Rows from block 11 of the encoder, named by matrix and row number. Rows with one number belong to one neuron. Each number is 50 + 12 x the weight over its row's rms, rounded and kept within 0 to 99. All counts start at 0. After the name is the row's rms in percent of the matrix's.
# gate: MLP gate (encoder.blocks.11.mlp.gate.weight, 192x96), inputs 0-95
# fc1: MLP up (encoder.blocks.11.mlp.fc1.weight, 192x96), inputs 0-95
# fc2: MLP down (encoder.blocks.11.mlp.fc2.weight, 96x192, transposed), outputs 0-95
gate.91 095:39 51 43 35 59 47 39 60 63 47 44 66 60 45 67 41 48 48 45 70 57 46 60 79 34 48 57 49 41 46 47 40 68 37 38 53 63 24 21 44 65 47 63 48 44 58 61 35 57 62 60 72 73 69 51 45 43 35 47 46 51 45 37 43 61 54 49 49 62 63 85 46 44 31 41 48 47 41 55 39 54 51 47 46 61 30 26 52 68 54 60 66 56 57 31 35
fc1.91 096:73 42 47 67 52 74 66 50 19 70 56 39 47 67 61 45 65 54 54 15 48 52 58 45 42 53 46 24 40 49 60 61 49 55 32 43 44 59 49 44 28 41 51 54 31 36 48 41 52 44 52 48 44 40 31 43 61 32 47 44 40 42 39 69 56 61 50 42 48 30 30 41 38 63 47 38 38 47 49 47 37 55 53 39 57 46 57 44 27 51 33 29 31 39 53 38
fc2.91 093:69 59 42 79 50 77 64 37 38 61 62 28 39 58 54 56 54 41 66 35 47 49 51 12 46 51 52 37 45 53 40 56 47 63 62 54 38 75 51 49 21 53 53 67 47 49 51 53 57 42 44 40 39 50 33 54 63 67 53 44 40 49 48 61 58 54 47 45 56 42 17 43 29 60 55 50 54 51 42 59 48 45 47 46 64 44 73 64 25 60 52 42 36 47 62 44
gate.92 113:60 58 36 30 58 54 44 50 48 41 26 57 41 34 51 37 67 63 41 67 48 44 53 48 39 32 47 47 62 55 58 51 35 50 45 43 71 58 59 37 36 44 39 66 54 60 44 61 47 63 62 47 63 44 51 64 74 59 62 34 59 44 37 44 74 39 56 37 33 43 56 62 62 36 53 64 59 60 61 59 29 55 52 48 47 37 70 18 41 58 63 49 58 74 26 65
fc1.92 099:58 52 33 42 55 54 51 39 39 74 29 50 50 41 38 43 44 56 41 60 46 50 41 48 41 60 43 76 67 61 45 38 59 50 66 45 62 38 36 34 56 71 54 53 37 52 58 66 66 48 65 27 62 46 50 59 61 47 52 31 41 40 39 56 59 58 68 34 41 45 52 71 45 37 73 63 59 44 53 49 47 28 42 44 43 58 58 16 32 38 68 35 33 53 39 64
fc2.92 086:41 40 61 71 53 40 57 53 55 57 70 58 47 54 52 60 42 34 53 45 59 60 52 46 49 72 34 74 54 57 62 59 76 48 56 69 31 27 27 60 42 53 61 45 34 43 58 35 70 55 42 50 45 49 64 38 40 36 29 51 49 58 59 49 22 53 40 59 64 43 55 55 44 55 41 45 50 31 19 39 61 42 55 41 52 61 30 67 49 57 55 41 42 30 57 68
gate.93 084:56 81 45 30 54 37 72 46 52 53 37 47 47 43 52 48 42 63 31 69 50 40 31 26 51 43 79 61 53 42 36 49 32 59 42 60 39 69 54 44 43 59 44 37 56 45 32 64 34 65 37 60 57 61 59 60 48 43 63 40 39 50 50 29 50 63 41 56 43 43 45 46 44 41 50 44 62 55 48 69 25 33 54 77 48 46 35 59 60 76 41 42 57 47 59 48
fc1.93 091:52 38 61 62 32 58 44 28 50 29 66 56 60 55 50 49 66 44 69 48 59 56 64 53 69 47 32 48 52 49 72 57 77 49 50 48 52 40 49 47 56 45 39 60 65 55 62 52 52 34 54 52 53 60 42 44 58 81 50 74 73 21 50 70 55 47 41 47 64 60 61 45 61 48 47 72 62 42 57 42 60 42 42 57 45 53 49 61 48 34 50 74 31 55 77 38
fc2.93 076:47 38 44 46 42 65 32 30 49 53 58 55 61 47 64 42 55 50 52 49 42 48 73 46 63 30 53 40 41 48 72 53 48 45 36 51 47 58 48 53 53 44 29 55 39 58 60 62 38 46 63 52 55 43 37 42 49 64 70 65 63 21 63 56 52 61 46 58 58 67 66 49 43 59 50 69 64 37 77 44 61 44 63 65 55 81 39 55 24 27 51 51 46 52 80 48
gate.94 098:73 59 49 53 56 55 51 58 66 64 54 44 60 76 30 57 38 62 72 53 42 70 44 71 76 55 52 65 42 50 67 56 52 46 60 49 63 47 62 45 49 29 50 42 39 55 40 47 60 57 60 53 62 72 41 30 33 72 59 67 61 66 51 70 37 63 60 30 56 51 39 59 44 61 59 37 48 40 63 61 41 66 49 73 47 68 62 45 39 54 61 62 51 48 63 47
fc1.94 131:55 46 61 39 64 41 70 42 47 48 61 62 54 78 46 85 60 45 85 47 87 48 33 51 52 62 51 45 39 58 42 52 56 51 50 52 64 69 56 47 71 49 53 52 48 49 58 61 52 52 54 58 39 44 49 45 48 30 40 53 39 78 46 55 56 61 39 32 45 60 32 40 41 52 66 54 60 51 52 55 48 60 39 49 48 37 74 43 55 37 53 56 50 61 78 34
fc2.94 130:43 44 38 55 49 55 32 46 57 44 41 50 51 30 53 25 44 58 21 53 19 58 77 48 48 36 43 70 63 49 62 41 54 58 41 53 42 24 42 59 31 45 46 57 44 52 54 34 51 35 54 54 64 60 57 58 53 65 59 49 56 30 46 49 46 43 68 83 42 42 65 59 68 51 48 52 53 47 50 48 54 40 85 59 61 71 37 44 46 57 49 51 63 43 38 60
gate.95 092:39 46 43 47 33 35 38 50 54 29 53 56 63 48 60 47 50 70 07 61 40 60 71 50 48 38 60 45 53 64 45 49 45 51 48 58 51 40 39 41 53 61 56 40 51 57 28 60 50 51 41 55 56 49 42 64 65 40 44 49 35 27 49 44 28 50 37 60 56 71 54 41 30 42 49 49 58 36 43 72 64 67 53 44 43 77 31 36 78 45 57 50 52 38 70 46
fc1.95 134:60 66 45 59 51 53 55 40 50 69 46 61 54 51 43 58 59 30 56 47 45 46 36 35 52 65 33 46 45 28 49 63 51 62 66 64 67 42 40 46 47 39 35 66 64 61 60 50 34 51 45 28 35 49 42 39 24 64 50 46 54 52 78 64 77 42 70 52 51 40 63 38 70 66 52 53 47 57 73 36 77 43 51 57 45 41 70 63 48 50 54 59 56 33 38 42
fc2.95 110:55 52 41 49 66 50 61 34 52 60 41 62 66 47 51 58 54 26 46 37 39 40 40 27 56 61 45 55 60 40 39 55 47 55 55 62 57 48 23 38 42 40 42 50 51 92 42 51 28 30 53 29 44 39 40 27 25 68 48 48 44 44 73 62 63 53 57 39 52 55 61 46 64 63 52 46 48 58 61 33 72 34 53 62 36 46 56 61 51 43 63 52 54 34 37 43
gate.96 074:39 67 32 44 53 49 35 43 57 55 37 18 66 13 57 49 33 61 56 52 33 48 40 44 68 55 43 51 56 32 33 61 52 45 29 46 62 49 62 42 40 59 37 42 44 38 57 53 55 49 40 51 66 72 66 43 49 63 49 38 40 59 37 71 66 62 27 64 55 39 42 56 65 41 40 48 63 75 68 41 63 56 36 40 50 47 40 40 51 59 42 45 56 55 52 55
fc1.96 076:64 44 58 54 38 54 72 52 61 26 38 63 44 46 49 36 67 55 35 83 63 45 51 53 59 45 60 40 56 61 54 28 51 40 60 34 46 49 39 66 68 36 53 57 22 62 55 59 44 50 72 46 62 41 32 58 65 32 45 58 54 53 48 63 66 34 78 60 41 43 44 55 39 45 59 58 48 31 40 59 41 41 62 38 43 27 60 46 52 53 41 70 63 52 49 47
fc2.96 095:44 51 29 42 66 41 35 34 52 67 56 30 56 29 51 58 41 31 65 35 38 43 51 25 67 65 33 82 49 39 42 54 53 51 43 48 67 54 44 56 30 65 55 40 47 52 62 43 53 44 44 58 56 52 51 53 57 66 27 54 55 44 50 45 52 46 13 68 56 53 55 39 59 44 49 33 48 68 75 51 65 47 28 46 62 52 39 46 62 52 52 38 48 66 39 47
gate.97 153:48 33 58 41 32 32 52 44 41 34 67 49 57 66 50 67 50 68 35 67 50 67 39 33 53 31 43 44 46 34 58 68 52 57 41 54 47 51 57 35 54 36 38 48 54 65 60 56 17 38 49 37 57 52 65 65 57 51 56 41 25 38 31 52 69 47 54 50 50 54 59 33 35 47 45 47 61 61 45 53 50 31 54 60 38 52 48 78 53 50 70 53 57 15 53 50
fc1.97 139:38 67 45 59 55 55 36 62 42 66 43 50 61 35 42 08 35 54 31 49 46 32 58 56 52 68 47 41 51 64 48 50 47 46 49 50 44 47 37 51 31 64 49 52 41 36 44 47 63 53 47 56 41 33 36 42 45 46 49 64 55 58 80 46 49 51 46 44 70 38 61 47 72 42 37 48 32 46 57 47 57 60 45 39 36 30 50 34 43 40 09 52 44 66 54 35
fc2.97 178:51 80 46 59 49 49 59 69 41 38 61 54 60 40 42 29 54 59 38 74 55 58 41 41 19 74 71 42 46 78 38 46 46 60 40 62 42 59 28 54 51 59 42 50 38 45 43 48 69 61 44 58 34 45 54 50 53 42 47 72 42 59 60 50 64 57 41 52 55 34 51 46 74 46 42 51 62 70 61 45 47 71 61 54 41 28 44 65 45 49 31 58 44 61 48 35
gate.98 117:48 54 53 64 44 52 28 48 46 53 41 59 41 54 68 53 47 72 18 56 47 54 60 54 28 53 50 51 41 38 56 79 45 46 39 58 49 38 52 53 31 42 47 46 51 30 54 58 49 71 63 59 69 28 59 52 44 43 66 43 56 68 56 56 63 50 39 40 74 59 34 18 57 48 42 48 41 39 66 45 39 67 49 29 48 76 61 59 55 49 64 43 60 48 41 34
fc1.98 110:43 68 56 26 36 39 49 55 50 47 40 26 68 64 54 32 60 45 44 87 57 65 39 55 47 21 64 44 63 48 54 58 45 51 46 59 46 65 57 62 43 56 40 42 52 46 43 66 60 58 47 55 55 39 63 42 46 54 62 47 56 49 70 57 49 44 53 49 40 47 48 36 43 23 38 39 66 29 28 62 69 49 56 70 67 34 46 80 53 50 51 55 57 64 53 42
fc2.98 099:29 76 61 56 49 55 42 35 52 40 47 55 49 45 61 63 47 70 17 57 39 55 36 75 39 50 56 51 58 32 27 51 52 56 52 69 47 45 47 51 54 36 51 43 53 58 38 59 52 58 42 50 52 31 43 47 40 47 59 61 36 74 54 59 46 55 31 36 43 41 28 13 65 42 27 50 58 40 42 56 45 67 61 44 57 58 39 61 42 40 53 48 56 54 46 23
gate.99 072:67 50 44 50 60 59 63 63 48 54 63 55 40 63 46 53 35 55 51 47 45 26 44 39 44 79 56 81 63 53 72 33 59 31 30 52 56 50 53 67 65 50 45 48 50 48 65 49 69 38 44 59 35 61 47 55 64 58 37 44 62 71 43 47 35 53 75 26 47 56 54 53 61 52 37 68 38 38 42 47 44 41 58 58 50 37 34 22 50 55 52 42 73 49 36 43
fc1.99 078:39 49 46 57 53 35 45 46 55 44 47 49 65 25 32 36 51 38 53 57 32 44 49 53 59 39 45 38 40 41 43 41 38 65 69 59 28 54 30 35 47 39 56 51 39 52 32 38 59 51 63 45 49 37 74 49 44 54 44 40 28 35 43 69 52 44 42 74 57 44 41 58 48 46 72 50 49 54 49 20 57 51 36 43 43 75 64 57 50 35 47 42 33 51 81 71
fc2.99 069:29 44 33 33 38 67 63 67 40 54 61 62 26 60 53 48 52 40 45 38 64 57 40 47 27 49 45 57 62 61 42 30 28 25 43 45 43 40 62 44 57 71 59 41 58 45 54 66 42 59 22 39 50 61 41 42 57 58 55 45 53 67 58 33 47 57 56 16 53 56 48 39 56 28 38 46 54 52 50 55 39 62 53 56 77 51 30 44 46 70 47 54 47 39 45 46
gate.100 078:57 45 46 58 50 25 59 53 44 36 71 35 54 47 68 73 45 48 49 66 55 39 45 57 43 48 37 47 28 56 14 46 51 40 66 37 51 66 52 55 55 47 49 43 38 63 49 60 45 54 57 34 51 40 20 52 47 48 53 57 41 38 58 63 36 48 65 64 51 30 47 42 52 56 73 40 33 45 70 57 42 30 29 62 43 51 38 18 59 46 54 56 30 55 50 59
fc1.100 081:43 53 45 39 38 31 28 37 42 45 30 60 29 71 20 32 53 56 37 66 57 54 45 51 48 38 46 56 64 36 63 47 47 55 53 56 34 35 46 51 47 51 50 42 49 32 41 52 36 36 35 41 59 41 43 62 51 44 40 39 47 48 46 41 50 44 57 17 37 64 45 26 62 60 23 48 52 42 45 63 46 62 29 47 42 48 54 63 49 50 30 36 59 34 30 32
fc2.100 067:74 37 50 60 65 29 70 47 48 59 50 51 65 48 87 54 61 55 53 57 19 46 51 55 52 66 56 57 33 62 40 32 32 51 59 59 50 64 51 55 59 37 42 47 39 71 19 48 68 39 45 49 45 46 48 44 41 25 44 57 54 36 50 70 42 46 43 55 64 25 55 39 54 51 49 58 39 39 58 37 41 35 49 66 52 45 46 31 58 46 49 55 31 60 46 49
gate.101 117:45 53 41 46 40 18 39 49 44 44 43 36 42 36 53 29 55 45 56 40 52 58 49 52 52 38 53 40 26 32 54 61 43 47 53 70 34 57 58 31 69 61 60 50 59 44 56 53 47 53 27 42 54 54 41 42 58 62 55 55 45 62 34 32 82 40 43 76 57 44 55 63 52 72 31 58 60 40 33 59 53 67 52 49 59 54 55 36 64 63 75 46 63 71 37 52
fc1.101 122:55 72 55 50 57 56 40 43 54 41 60 43 52 68 49 56 52 43 50 51 68 61 38 59 62 27 50 53 35 37 42 78 42 39 49 76 38 40 69 23 72 41 47 55 57 56 47 36 58 68 38 67 42 55 44 46 58 52 60 62 61 53 26 33 72 42 57 58 51 43 42 53 55 66 39 42 73 47 35 39 37 50 52 57 62 47 50 32 68 76 53 55 53 58 46 30
fc2.101 110:57 61 53 60 50 65 37 29 39 57 40 36 48 50 52 52 47 37 62 28 59 51 44 56 51 44 32 54 27 50 43 66 54 41 62 72 34 50 70 33 54 55 52 55 45 44 45 39 45 72 28 41 34 39 44 37 52 68 43 58 51 60 38 18 67 48 54 60 62 25 47 57 30 64 39 58 49 33 29 43 51 42 44 39 33 39 47 37 66 72 65 56 49 53 50 45